From a checkpoint of a small image classifier.
Training: soap at rate 0.00079, 7300 steps, batches of 128, held-out accuracy 84%.
Rows from block 5 of a small image classifier, named by matrix and row number. Rows with one number belong to one neuron. Each number is 128 + 32 x the weight over its row's rms, rounded and kept within 0 to 255. All counts start at 0. Numbers have three digits each.
After each neuron's rows are labels from the 100 images, of 14976, where the neuron reaches its highest value: "patch colour" is the nearest of a few named colours to the mean colour under the peak; "strongest on" is what is common among them. Only what is clearly more common there than usual is listed. The data: flat shapes of many kinds, plain or patterned, on busy backdrops.
# fc1: MLP up (model.blocks.5.mlp.fc1.weight, 1536x384), inputs 0-127
# fc2: MLP down (model.blocks.5.mlp.fc2.weight, 384x1536, transposed), outputs 0-127

fc1.701:130124136141049108079067113111136126132130098118137113162063129092132132145165138152123164115106117104144139126121126131051156091167128144106071187095147170111122125120141114138139043102149079109134148179127148095147182146149136171104115107130158151093150164122175076158150149106158106112090098107135163112151147119127109148091106146095099130122129078110132140136144114077135096120113
fc2.701:184118131162096109096119124092126081113144074133096108112132102124125094086121180095159165111130155071201138093176180158151155107121154154085127108117175119117144160149109098145142130068113140115094118077112113126059096175091178125136088136167106152134131136112166107152151131170170099134104143152152080145127133098217154192157093182118138150111124146123131113138146100134140185045099
patch colour: red
strongest on: red shape; its colour: red

fc1.535:173093119111098127112107117114132138091148158155102121143136148125185151153098202155104140169088103132110094155123157145059067127125170073165159128133132125146104124179128119146111185134205139165180149084112087081087117063100149132157130091129081112155135137106163175159071161178143106114151205136156102175146109109095146140089116137076141087103100128134148099153131115123132176096130
fc2.535:137132081128134119173165144143144169148108079154140165163079148124134144146096142134121157111113173102140114134117121156134103063155147172111126158149153155150122161114149158137117148129109095127092092145122152149129072102159099167143120133144140105129102084105074128115154147161139095098090093105136111091139117115143115092155201148140122142115127097093085131132133132095123114159080
patch colour: brown
strongest on: brown shape; yellow shape; its colour: yellow; its colour: brown

fc1.395:188069104164156099108129137127146123142152153064133144147081161092104101178130100120108111071154119169087112125136171115106091134149090154077093128176119147128106129129137117087182125134157134071142140076068062146054150134104109053145122107129118090134132148162156111142170162121138156113115064128130118115168079132197075118128127132119167154220085135125112165110119123161177168112117
fc2.395:118166116098152132128110092225160120141119089165113098108161147132189144175135155081093212093105218061183106152102107160103163171151188174149124135101171081136097121165122127146124198107151091142127131143085099148172133164105111108149128150147173159129096095110125094184155121153149059094069147148157084129083163095110168174117139120134126176116180125091155145126152117107121094192168
patch colour: black
strongest on: green shape; its colour: green

fc1.570:139147208145148122132112122131122096159115161091160129164133151155149144145154098176144169118118067137115128191152159150179120069124161199131107124098222096158087101173165086170158118116100140098138130111131177101082065180089153144177174123146072140133176137106148164138148134122162151091136179156149098070161134170154101151110110169105158125028117140100097162055125110112143163124089
fc2.570:212119097128082174131157117134066148152175140129157122107123066107098148117105133065108128195110192122159153079177101142093176136115056149148123124168145124080165100136107197106136171146071112142107147088133056158146134128161109149141141129111115153084103211126140127163167091146091103103100092111122111085097125105084087091109077089172151189122114133170119153139121169158155126127180
patch colour: green
strongest on: green shape; its colour: green

fc1.68:140104162203082085137099181124094133086173102153110124140162156183125065162174132172176112141146108099150107163132109180138181120112140131051186124108162209100100102138119096091166105125173165151136167109130107072117096117094146115128049152139071111114139151122128161105160115080142145101100109162161088175140144063168111115067124184118132148162148149075112093117126126080113108143109
fc2.68:128130149175119157126083136141129076066159154104099083081116136149117108102148125096143107077133132095105135121117122079114098162115136135194128135134131131125089143108101119154107138144112133127139128122107087107119143172113128108168140113137155144109134159114145107163166093083128163142160150143155127100130151146151140170117088105169104131180146113112079128143121112157126124136141
patch colour: pink
strongest on: red shape; its colour: red; blue shape; its colour: blue

fc1.91:167140158124104151189074155135156142139121136125198117091051165114151122172140195131122111142126165166150156155131098149092101120106169094081166161117114159117146083115131079121130151109106083123056113148149163114170166151159102154131140131086109111147167157153103137191104149139161121113096119090172116093151077134077076153163092132114135123118049134154156166098075154134095147211128
fc2.91:124112132124141095119145109178140127061077119112074127126156165147094198108096097141140117166038068084163089093114149093126160062131065178165094113121106116182145151094110158154138110162153091138113121153086146118137116090109123082154092112095151083114182114080100118130128083156105157144155074111129099156102114160123139123100123103085158104119112145154091124197191119122120142102102
patch colour: black
strongest on: yellow shape; its colour: yellow

fc1.299:133037134075140218204163156135124091156122118138137161149185147141143041093134134112094106122099118124136110115105093105118137103172123114141132124147112159107128129172160201098141118140087091124137114142047063117097106124075072107142091111089120142107143096193222092163096141179088132145139103116039146108099156148134069161099093108119145147178069164088089128100121127096136154109176
fc2.299:121128125122107126119116138096115176127109129126103087139140135135099126097158032133150111178162128128115124150178148066161095074161093084106132130114118141145127153101129095126134148154139111152143162134141171125130142101165112147156112078121139085178140100119097142151104112155117086147118164178194126137118067121107132106117140128089155077127171149096142153156112171140136123203104
patch colour: orange; blue
strongest on: orange shape; its colour: orange; its colour: blue

fc1.285:103151136121124123130153097128178101056064101146162151159134163137131123106114090165078170100093129128139176130101138162152144101124087114096114138124102152122135176124121087098057090109097130138103169094154123113164124138181127111120086155103143111041070157151157121090111091194074062103137184129068120195097127115124124193062078121139117145150078183094100144152124069165097132091134
fc2.285:165061128173140114106103111155118060145127184125115136158132086129127136141132048144150127100187120192129179076156106074098104105124144149147198137152112115080129129175149131122151112110118205116138098160145159096066071142166123125122050094162158148105139080107120142163131157094123104158129152078144145160140115128149108059147065127145088089123142098100162137093111152161153171199082
patch colour: yellow
strongest on: yellow shape; its colour: yellow; count: two

fc1.491:086136107138113130129109169112093122131141199070129178118144075135112133116113130134150172147128103123199099112151086113050116123084113110100102163124155180107154130137112140097063145107096078147117166134082108161116139111121159110122168137118157120080139125255170128144127121130129127089174145050134118119120103170176115136118122089095099110147160111157146157164111170106139164125126
fc2.491:156124140126091094145136108126143143158072073127190147126104127091174086150140137108136126123148170123123103077148157136123148065133092150096135147119190114171176154110123107156134104115115122169151097098134124098097075151168163132115080153163153110114112103141082127098114118158132102147118146101153137105128120116099162155147138125128112093109132132113145155111128140178099108128144
patch colour: yellow
strongest on: yellow shape; brown shape; its colour: brown

fc1.405:145125151139104111101093091163113133133112080105175172133156152183097061131165143183083115116125177157126132124127136150142082062159153134161136172083122121097100152162122126156116103155142140093183122133120091088141144139161156151098127057159174134094140108134082125165094085125118130123116132123101152115129083186119115120086137118164202120116134168117074193088184089140103171153053
fc2.405:154139168109145119115065133146116107139128100135153136113142106122146135130179112153135141106149130144132143152100152133146140152108095132166121135135097179131132108085119098160126106151125139114133184144130073111144152155070155151158144116152153102131129116146151118145139116094108152134141146147126123140080119110119122139129107147164108110105135097109102096148098126161129107145133
patch colour: blue
strongest on: its colour: blue

fc1.257:105103136050100136097178151187116072104090098126149141122062132156152173160162133117139165111091162140094138118081177127111111162164078125149101153152099159120137099169102148113135100139113144172153104167136156247103144089099151119089186113080089183050125141099122092184123054122141109110128092143154108127084064089104167100175149128139180141148128154157102115110111142127200172108080
fc2.257:153162101188120168148162141121104147091132127122122148148102166076120082101138113154117128187132109144164157144121093103155153120078132133079181104087159084156137138092099117100149137090136175106121044090144147026097080131166102117167094164129104130109128092154131127088121177149160102143099132104178104155148116143130120134114152124108158110143104122149173116130111128142135133139137
patch colour: yellow
strongest on: yellow shape; its colour: yellow

fc1.482:131115129212146160114142118110153155112116125113152115162089123130146138164183056064134057165044121106119106129103113069185163088111101122114092134067099087127121147123111173176131124176113084101140118119128063154113114094085174141172130172179067143107088142083142121196161103160141168149142124146132120116134121179140157165155125172114157227134038089094099174069106118142148190131120
fc2.482:139112103138120130181176090097115144108140155121124119131132155130128138119121166145107188145167128135158149178140108170138112171082138161082102133153148125134138095104136104112122122137151149134139131128209208144099101099170098121123093120140146092125196140193103114110122105173152103107138145091100176116112125111191092113145175059109161133118126151140126113107123137153129076100142
patch colour: pink
strongest on: black shape; its colour: black

fc1.78:091144115091188131103149146127135133122142097162154119080150176081097086137104125104152126130160140117136167123172097123140121130111121130098104088048135157121111112128154070099113109166136122157098109160079090098104200127214071133127121170106121101080138209115172217093209148042119169119078094128171106111129115067117065157169129128139148154150181164085123120118138093114109148179188
fc2.78:119132202095159122085098110140106077108145111173147135111138123154082112091142174132130106092103123178115152132141149103137125129142126152196121148148099111083113117163155117130156158125098151134151134101090145088137140104083146163114062108160170122103127133172122131117127109053194140126158151106150127188126154145167176131148059148098134155090148134091133123140142129171112115148133
patch colour: yellow
strongest on: yellow shape; its colour: yellow

fc1.270:165132148140185115152137112128102114109141182093105187142088206116166117137128126119166091122111123100137165147117146123127123088159116108116142114160130184132124139074215131141104135115127143103106156131034067165078111135083151090140165120103142141098156132174181072179204048068154139094168181129091150092133146145178150131161109154159069147144071129146164129152116077064196144117161
fc2.270:123076118136124170117134090127162134114111123105192144125126099159105137118124132173085172139172121134160125133138110166160136162095128098098167128083136105132181130160114124126142088086129175132178132087198125136120105144213124188100104152153117091124161121153149131125067148195099118138103121152140100118102086117142148073150153149131137114118154119125134128163109145105101141126096
patch colour: brown
strongest on: brown shape; its colour: brown

fc1.275:129123119082120071106011155113109171141145163179086071128118127174094054179121100118112114203103139167139117193117086110103101155108127105174117150187112093145099142062124132084078096153160160147124154059153126161166118145126135118121094175141143148161128106115082145143154054143141130103141139156160129123179075153088112104076100117097186090099105157151122173140136144144180095093185
fc2.275:103119157113085114120079127131106137150082085077120157141106065118165089158161121072219170129161132117116092133133172089170216082147155189155150170085084146136071106140095165135100114111088142139148140165042135119090095140138100136091097105116169159164152088140140112084174127093179066109112108128113136142128130111107228166156087123203093155082168168108119151154094098112128120147104
patch colour: green
strongest on: brown shape; its colour: brown; its colour: green

fc1.574:138113110101116107124165049164136106098167081119192100157073130126197097076130178117114182176097136111151041086154168109091130065099107134111177117118126118155118094128148153101121179134120148110106095179154118098117127111117157128136172137188145131081114124105162088163125060150116102118086170095153149146117108148111080130135103090110161162100097102133115126103159155121151161125164
fc2.574:135173125116116120109112105156145151151129139092119126137189112169163200132156147110100109157098121134110108131076122078130155150129137165153152099126128144106137160135091156114114110144137155154131119138124116104164138131095149150096108082094175150067128128121126159131165063096159170125102107098121139156146137138112141128076110091157096126119123102135099112105135077155128114176144
patch colour: orange
strongest on: orange shape; its colour: orange

fc1.220:126154113083153131071107124160142157172134125173139090126086115180133118158049177090121202085130141125166160149153116087078068134133119163128159147143148140182107131158136171083110120087132066140144091119083131143123074167097105081080119147127133171148164080154138137156109124156171167095097109100148157067092162156134180101141162185097137132155119195098136109068113147126059164201201
fc2.220:115095126123068122127160150102128133098142112144095127137083121101149111100100152159175095130121111112136102090153093160130136097130115129121163130098085141154141106148106133164130121134113172127110076102173135156120105145174158169185130167160134099105197108131131100118113117134168086143127134133152129115137113138156148141104133155148131142104094057175121104132086115087073122118048
patch colour: red
strongest on: red shape; its colour: red

fc1.412:132072112186081083096106092130083135107115117128194157201130139113181140119111194145189136100164161157141146093126172161147124149174174156139115188160107153071062157100221128153075070128141102166137119195163165079156116161116143134132152149097125110137111088151148077090163135114128145125199165172149106023106105144117132153105094138128125145088166087154092116034094076134108162138095
fc2.412:184082152093137153106088116100090138130112089140076107137164130126134136115032083121111142124096134079131102157212112118118147121119149126053149134140096181121126103154092120100110144149144120067124064124075148133098154148151094133141153142132162130127172156102161121112141152189090099157085144108158095121153069101146109082182112096160126113092118189127136096170160134066142112156085
patch colour: red
strongest on: red shape; its colour: red

fc1.304:056139155161116129125112174207125155113070123105095143178125114116128145131092148116153182115127122145164130142087178109149136120200111155157129160174090088154180140183137091143165123137110091175063115156104092177112159128139163160108120100103157116143130147166063099093125163154122171165085121093159110168122105151097136103133183097172160163151107116147094183101099127094151149118151
fc2.304:179115177161142144079127140103079132095129132074128133163085116164121097120107115078109139152136144132170150088111087139100130088063196110126157119095156074114098096153142147114178133151123177122148104121153172099118125123103152110140103101135117137105129120139168172135108151122138112117112138137121075123164111164160121124138083076058123072119105112138142124156148124137141195071088
patch colour: yellow
strongest on: yellow shape; its colour: yellow

fc1.301:133173119125148148101063113143141152167124201129122121112120110102085147146112141143090111155120112170170108128134097059127082103060067114131190142165204165168171129116121103143118190090122108088136156127113113089145086190115125113144182113121135108152153089195105158152138098180146154152149156093141151150082170100141184113119133147125091128109067143108140100136129136107146173102134
fc2.301:157100113113113100120155071139083133143163050153167137111095146130144095139096108073154139121134185126160112073188141143086139100191127122147070133123124115136094133128145130110109138132152108153121124117112151138102090152180117117155174157114117114143167121130142116157141156163152116153118096136138146048116077088149138176119099143152153145124130145134092100114203167138129153152176
patch colour: brown
strongest on: red shape; brown shape; its colour: brown; its colour: red

fc1.593:153129093213138185092113204147188123085144115106105187119118079165102137107157143144160188153124131121169133135147135084127064142136144160066170111109101069122120156131150110161119168110129084138127123139117138075134062150133110101107159098085101160111092094118215146109072085167125141173154114164114131145122149124146113176071066119109122170158132135161161114133126151047125201201148
fc2.593:129138110154158157152155126101064123111145055141110032123103079079155163103087136110142096118121124135144121111148155184100134122139111075066108106140133136099219100130139118135118112143097159112125111106169121148156089134151093188155172137150102062083179133146057143119133124144136096151151123111161104109111114160143116152158202150147152093140139115113131154146079145116159081084077
patch colour: pink
strongest on: orange shape; its colour: orange

fc1.251:113175105142144132109096059099126114128159185085162148099130132152115060131152105098127147132159143099108145125145158139122156095120154145118087130118143152129198207146151147068115086095120135175135089109159128089142169118092121087117171079152176054100087111149145117153127136123147072065154113105163083114130095088107093152084106121101119107119060146129096157100117143092103147136145
fc2.251:176086165116122113154080109084136062173107122099091104094161124094104152113167116118117119121162088124133168129169144094105108172113143140127136129135086133105089137146108145083151141163134156107110105106089082164142117109073132124182135114093157077150137114108148143146104117110140153123125158142149107101137118137179147087114135109158105187136110098124118179089106108163138158102093
patch colour: orange
strongest on: orange shape; its colour: orange; largest shape: circle

fc1.460:157180079084154094081123097126095160147128155152127071085154117145122142148153137120072118146094131145163144114133123119146166157066134049121128128203100137178084141146199140134140151153124109133143178123115119202190162170132069145123087138158148129131112125088181104140133116113185118074137124173077202126177213101121099128138107110163082172158176146133145145147150165156146078118187
fc2.460:133106135107097146162079178147132087115096100094157136102130108127146155135181134094123124123150163091104168070108128097062154169142125184139132119126132142101126121069120148125162081139046114132117086115136114091169086182135146142144107162157157138117114175138144071127138145089079154173113142078159137112145090130120146117107107118141114181127095050164131106093067118147110075094107
patch colour: grey
strongest on: orange shape; red shape; its colour: red; its colour: orange

fc1.104:078094108052141089145166126123111114145143070166117213118105136130135127089153092159101148191123155132200088092149123164080082152096116115124139146079080099182124153122120116106161124144087125173123158156167149146117163151126170105106079038099118136141173119037150161118168123169094113086161150118092111159148098096114127136122090154129089091160152137129151112128168101161048190123108
fc2.104:155084166138126124119111153184124123112154123066149118163122124170107130179154119111163154111125129157079171120132123070102125099136121164146135157126158090133066122151110110105140147089102154120131117132133081175123124138137112142124107035153120159078135152127136110138114130097116126111152100120149117140100143135131132118130072128164086135103122145136101125159155160137122127161120
patch colour: yellow
strongest on: yellow shape; its colour: yellow

fc1.67:132143119137135071178070121125094112132128133138112151086127146124111124123074177162093143173145109169135111099119037079102067125159128123077170075138179153153170166101086117107122156132136145115119180107092144211120127152121158108083133117114148122120078116151187194128090049137136136086146149083125165101117135102130120151142086161149136102169109137101135094137160083096130191138158
fc2.67:115108102082170093123137102153095157170152116131173152110103106107179092160157127077103170138130228113143171105120151220115119118108063177127131121073115104117136095126168186154107097107076126175142118136116146095065106159182110132161185123163122138101128095126154125110174191120116100150055149119120154120137151122080158090137161118151119139132152104143117118073098175162113171154144
patch colour: green
strongest on: green shape; its colour: white

fc1.621:113148113149111143071097160119123168148054110141130106146087079110160119142156113138127111169090144111133104097160104119147039122129156171160113162132102130104129135122093112064119096080178112108108121078142155157109093085146168181114098132181082134082169124115102130090102134137148146151104140157191132146150138091111106132177154112128123144101140118150140145130106173056032120135106
fc2.621:162139117115142106093125098104130116146140175113136118117127140133116152125165161120119130133103112130119124151106150148134176130133160135162142094105108211104129149127147125156166108179105162106146140140106136096159140100110174123161091129116135122167157145135039127148109100069152153137199112127169097129161112114133153122100072118169112125152092135114092079127131092141143130138161
patch colour: purple
strongest on: count: one; its colour: green

fc1.289:084145155114124202143123083125105167128103135131154115083093196156105125146153176109129101086140116062165149134162160170104079161168107103129110127145139130161125129132143208128108118137157130028144124084100148157164096135132157076200133075080090099143157119138159162138093115156102062113117096113141126114108160128153121155151105149079104147164078107081117181179175128103070145160161
fc2.289:131126171125103047108205126180187159181144162152133141145107136095171153149081117110160163165086122126116114140119090151095112076099172097092113152157143115175107093132158140150202111076133080161091130135118131151068194127152213115080078123097133176134088088115122112140124128103137150091127129173097095105103130150126123127071160104143136112130136170111093150123129148123124102131178
patch colour: pink
strongest on: its colour: yellow

fc1.696:150115115064117138126170127090149109143105067137188159119092127178080149058111177138038172075104140081112111132117171120134134129175085133146102124093164180158167118126150166134140164169106152175112147128133119162186131140109178148109198178113111169135169155171173197154133117118150145105097055134198147093118103124147160110064116154087139149064140122126178150107103075093120098143134
fc2.696:064146153077130077136128120147172125089143131156126153124143139120166132115146074130179080178107113122172145138115157113107105108156161081077137084107074069160144132065105108148102138097098075092123106104176185133116078131210100101109101083132114101124136174097127118112199101123123052104116104168163147161103135155104131152111176122095116117117160135111154132127082147125053096119156
patch colour: grey
strongest on: white shape; green shape; its colour: white

fc1.133:142152158159102136145097105138141087147184157083167137125118136137072165109124181166165101126163195108108164080185152101172158126105122160164168138125126156134131148127110110175089111114087150179143089111120160124143063170100132102139157087132121122222113099133141178163147060136133153125129060174155129153138155128078144121090088141128134113097147161132063172132180129154092092124076
fc2.133:118145096127125123109161188202100127116081137120128112134159127132152108118164159068132118142146139181143162155097139141106090174137105087097089070147145135112093102136126083106146081128118115132152105130172114108128153152071117125087130124102087120102119158131152184093163115082102162095169152088103189129165188146122199125121158082080118069133087058142200086080124072152139137128135
patch colour: purple
strongest on: black shape; brown shape; its colour: purple

fc1.354:095179170136122165125137109212119098130123102086139157087148138164138130185123157080135154104115092162122104150079133124183154107142128141151120141089095111132088140164150119111093099121123095168079098169200144075153154115186157143121211142128146138152080120111093135122088130145113108112119169174129140159128119108083128094083153118140185107069085107123068158050107170100095048113110
fc2.354:145071163101079128171081150109123103122096148121136120185082152112117176129089106170113070159139155134189162117169181167099105122138137138106168145130147085146161116156117148097109126147111165134150122137123108132090112097242088095142164142116100131133122141133130135152157146114182141179158111116110061166105119143147062097218163130093123078141172149105137127195114126134139117096052
patch colour: brown
strongest on: brown shape; its colour: brown; count: five

fc1.445:024107140090126093140099113076067126117136200148163117140112156166104171144110136162182156108098131119133123151118127125076095132118163094168120130129075112099097158114143108186129174122142146101101119101107143091185127130136151121147136092123083200155114145135121169095155075119154160116141115210132164079106104178125134100091123149122127193080138113101126161146139117164136136110168
fc2.445:128057218137121156088166148087113104169166099122055114109157097065120130143101129093115147142165170131085113063174137149110145117106141108120159109161068172128161089156107108135119133109146138110049155206139155148109123087165186101132124152111215070090120137192122108149125126087136121150166106063125133181059085107108136127155049151137135163148141155126107185115169116092134170162059
patch colour: red
strongest on: red shape; its colour: red

fc1.603:109088136128095159150121098131120168169129096148079191214109060146160119108120180195102131099139081176092159151198096118146118144168101117098105168082145101119062111103104072199085102120158119136094125153152084096163144180168114174102085112109157161172102111132094138129095141159123086184151138126133138160199135129140156145142058135159130109151134114091179119137127125168136095137106
fc2.603:199138096100100097139138118180108104084098102122099060114188148147089154149169083101117152070122159103099108109140164140094106104135118088120107139179121203104156104184119145122106153150113152091131118109133136075117103136103171116136145131125188124097189105146147096153111127062160178074168131164119141154097123105108105133146062112189125131098139149089179130074175150134132070113095
patch colour: blue
strongest on: blue shape; its colour: blue

fc1.380:142185124165145097114141087202105176158100108158180189108114139105154189105105211069147171144120138143150158171139162132178144141150103113130106142158130120161149118178127135084121051096167089189061144152118128141098140108095176131190149172089206191083167174137092097160130107073162118119255148152138168114104095110124122116152143143122137140097149143170153180135137138144124143128147
fc2.380:092112142142105086170164135118106104122082149057116126106130186119117070100091066171111094138131107092151153111145118121136150098134092104130107183109166146154119116047157124135118162151178132116125119115066142094100144141158146140128151140098112106163060119095120163148145082085069180131093141108166031107077150146135150091116113091118157100135119127117084164110124121145137097131159
patch colour: black
strongest on: green shape; its colour: green

fc1.258:165143147086143198140127113162086124149173054119093132150070073148149113125108081089080146162107118136124078051126099118108128142159075106119136114126148163190147105086108143163099077159147097152114122156136075121092136054140170133119126134143131156122147103155119101166183116134076125107097100096074074114110140128146150091095168091089193181121113159132135198152118120088164143154075
fc2.258:106070066149076050118080093179170098138118156102184140128143114161089109166130135134128189132132140154136184190188098134159066135146138158127100124135207091102125137190160080139205154122154129074081154085199160141146139112153135081148140124124151088148177131135137163113115137109199088114148142120081174122093178139162117147160123135151077094108145103142153076136102107134129133155108
patch colour: pink
strongest on: grey shape; yellow shape; its colour: grey

fc1.458:152145119170144113171142100156098139194103101212129149178104129121130141106178139125148130136124167129174136133104199083189148076128143125146102177139082100188112133113194086116106124112096074146079100067148167107142148176115156167100143156120149100090108081071139126152100160151189123147077111051091107092183147106136135168128145128104110228122154143076167076158130118148116162180172
fc2.458:156114132074101137166146133055124126115144137112155137099089102119152102103045169103163109122160178113109108067129100141137158107131153112086116163101113164097179078218159139138116082157178113149135112146099145216084118131215134152087109172120107163175153119162118070107134107129106113077149113164057117184127143177151094097164099186096123108093114103182131164167071151082126138123052
patch colour: red
strongest on: red shape; its colour: red

fc1.588:096146110156087143129139155125129115137177100132118157191088158159136099151118140107076121107139098109184086129153109039086085099180159161165073100159142133083137115137145130146097176154096061154032087044061141132179136141124131105165066118164111154077134082138152121095121106164089151109130170138125139101148125163119127116078141103141105089165138153139096113147122161161093161151096
fc2.588:148109137137100135135148127126192151175119113126129091129058153137156121125099107134110149170113147153145114156127106187148123138100147099095145103109105117107132141119114123120131067119139146111158104131172158141123124085192150153125094124149109090124146115109146170131116165137169066143141091092129141165152141134177120123187138133070145096085143120169152139142119107096116153193105
patch colour: orange
strongest on: orange shape; its colour: orange

fc1.217:178136150136144104059115129108160141093111087087156134132121154163118157118082158110143143131097139068165201065126102116141094173130136133081112120126114164161095134127125112103147132147096073127185100107165109037111159090120128130156127166155133107094107124087184144122107110122116123144109101132152143078166125145154207138122150109122171099107169169067121150115084121148133161194130
fc2.217:060134102117096106179149140146142058155092149105098083076107122094133211157061136162170114082119080185103157141111132155115109107136111117081153106152113069086147147138122145135132143120135096137117159132121118126177117148117072067178096120149133051150116079095119116103143183143169084085148142119162142129120077105106091105149133162154110100081132091152095123123100123146129065118107
patch colour: brown
strongest on: orange shape; its colour: teal; its colour: orange

fc1.694:152125133075076092168121134145083040117141088085158074103070068082119174109078139165114162147070145170112131053094108109127165105072121045166087140111157133151089152107148132153121152122119144109175103128072126102097114183102141121180080139124091160136149094109182115137146097107150138147179059199128115082135139175192074132105100140097109144117105101122150142105146182130116097181169
fc2.694:167126174166156133130075166181149078094136140151122086139157119138128133131164200088138144098172135140142158125130186128129081104104124179135149153084106096176156066085142115132128090106153121085136063129174126119144035134043145132120163148144140163098133156161118157162109117110159097084200155088130088113137148141149152169145102153114113167107141123105156099113079094142093131078115
patch colour: pink
strongest on: orange shape; its colour: orange

fc1.137:107189149073171186159119214130123124139099118128121173113151173199092111136145173112109070146152083151141119163140085094049097111154135132084149128172154068150114115138090153113171168157160095111158158141092095200148160118138093072120146066117079141155137076153150195093120112155107127180102088144164129150102190113145192163131112190099113148117164156155129116135156123134175092193105
fc2.137:098169108097167082056176072182135133169148090163113127158122075113154134142120109140139143115147153120174089158109224158144111145166149144129133154053122154124143152120160138143144165099113135123122106155140170094084109135117143089156143127062070160115166117070146119157139148135193077091178157156080144093145144147102132113160163128134146110079168117171208137189115156121107133146135
patch colour: purple
strongest on: green shape; its colour: green

fc1.715:163136145110073111152078021155127136169092164155163068158125139150152112172103094070154138127079152157105084105127099079131187108091093164139138141117137151143111153078135094112164130100082090119169076168113132176096132110069146126116166209136132095172112089170154129149096115107145128095125132086122091060120086137110078146145073169115130170147148139088151137164185108107064133108127
fc2.715:107121086132141093173186109135114129119138167118138168122106130079123143136097115150147153163109109101146123144132125149130138075131143120058097112155128139143128107141119126097172147152118129146081151121159179107102136058196118116123089114093147097113164144113114154109112169154138107128120140177153103160176138112169154126152154134113179130145098178115114119107124097094134134137085
patch colour: red
strongest on: red shape; blue shape

fc1.75:139116095117111109099135153142147097156117164099088186127110138087116143106142113194109176082123080156188171223100115145164135196193078104090129061064053134153129133093139098145162149083092176138128124182108149118130107088113119091151161122060122103132117083117126137099134164167096155086168123146127135175135145067126123173163104179056161083110160102138124169097071113139098136115092
fc2.75:107146169127136183124136144130113098135111089136113081167109138101170165139069157155145105146143106112106133085140141158080119073142127081159170173133195114164129110144104128113103071126114110142128085113115137164129092091184143155104145166146089105113144137116088123159097097154121138144143060163134125112157145134178100108132166086078106114115141115127155126116112200171162130147111
patch colour: pink
strongest on: orange shape; its colour: orange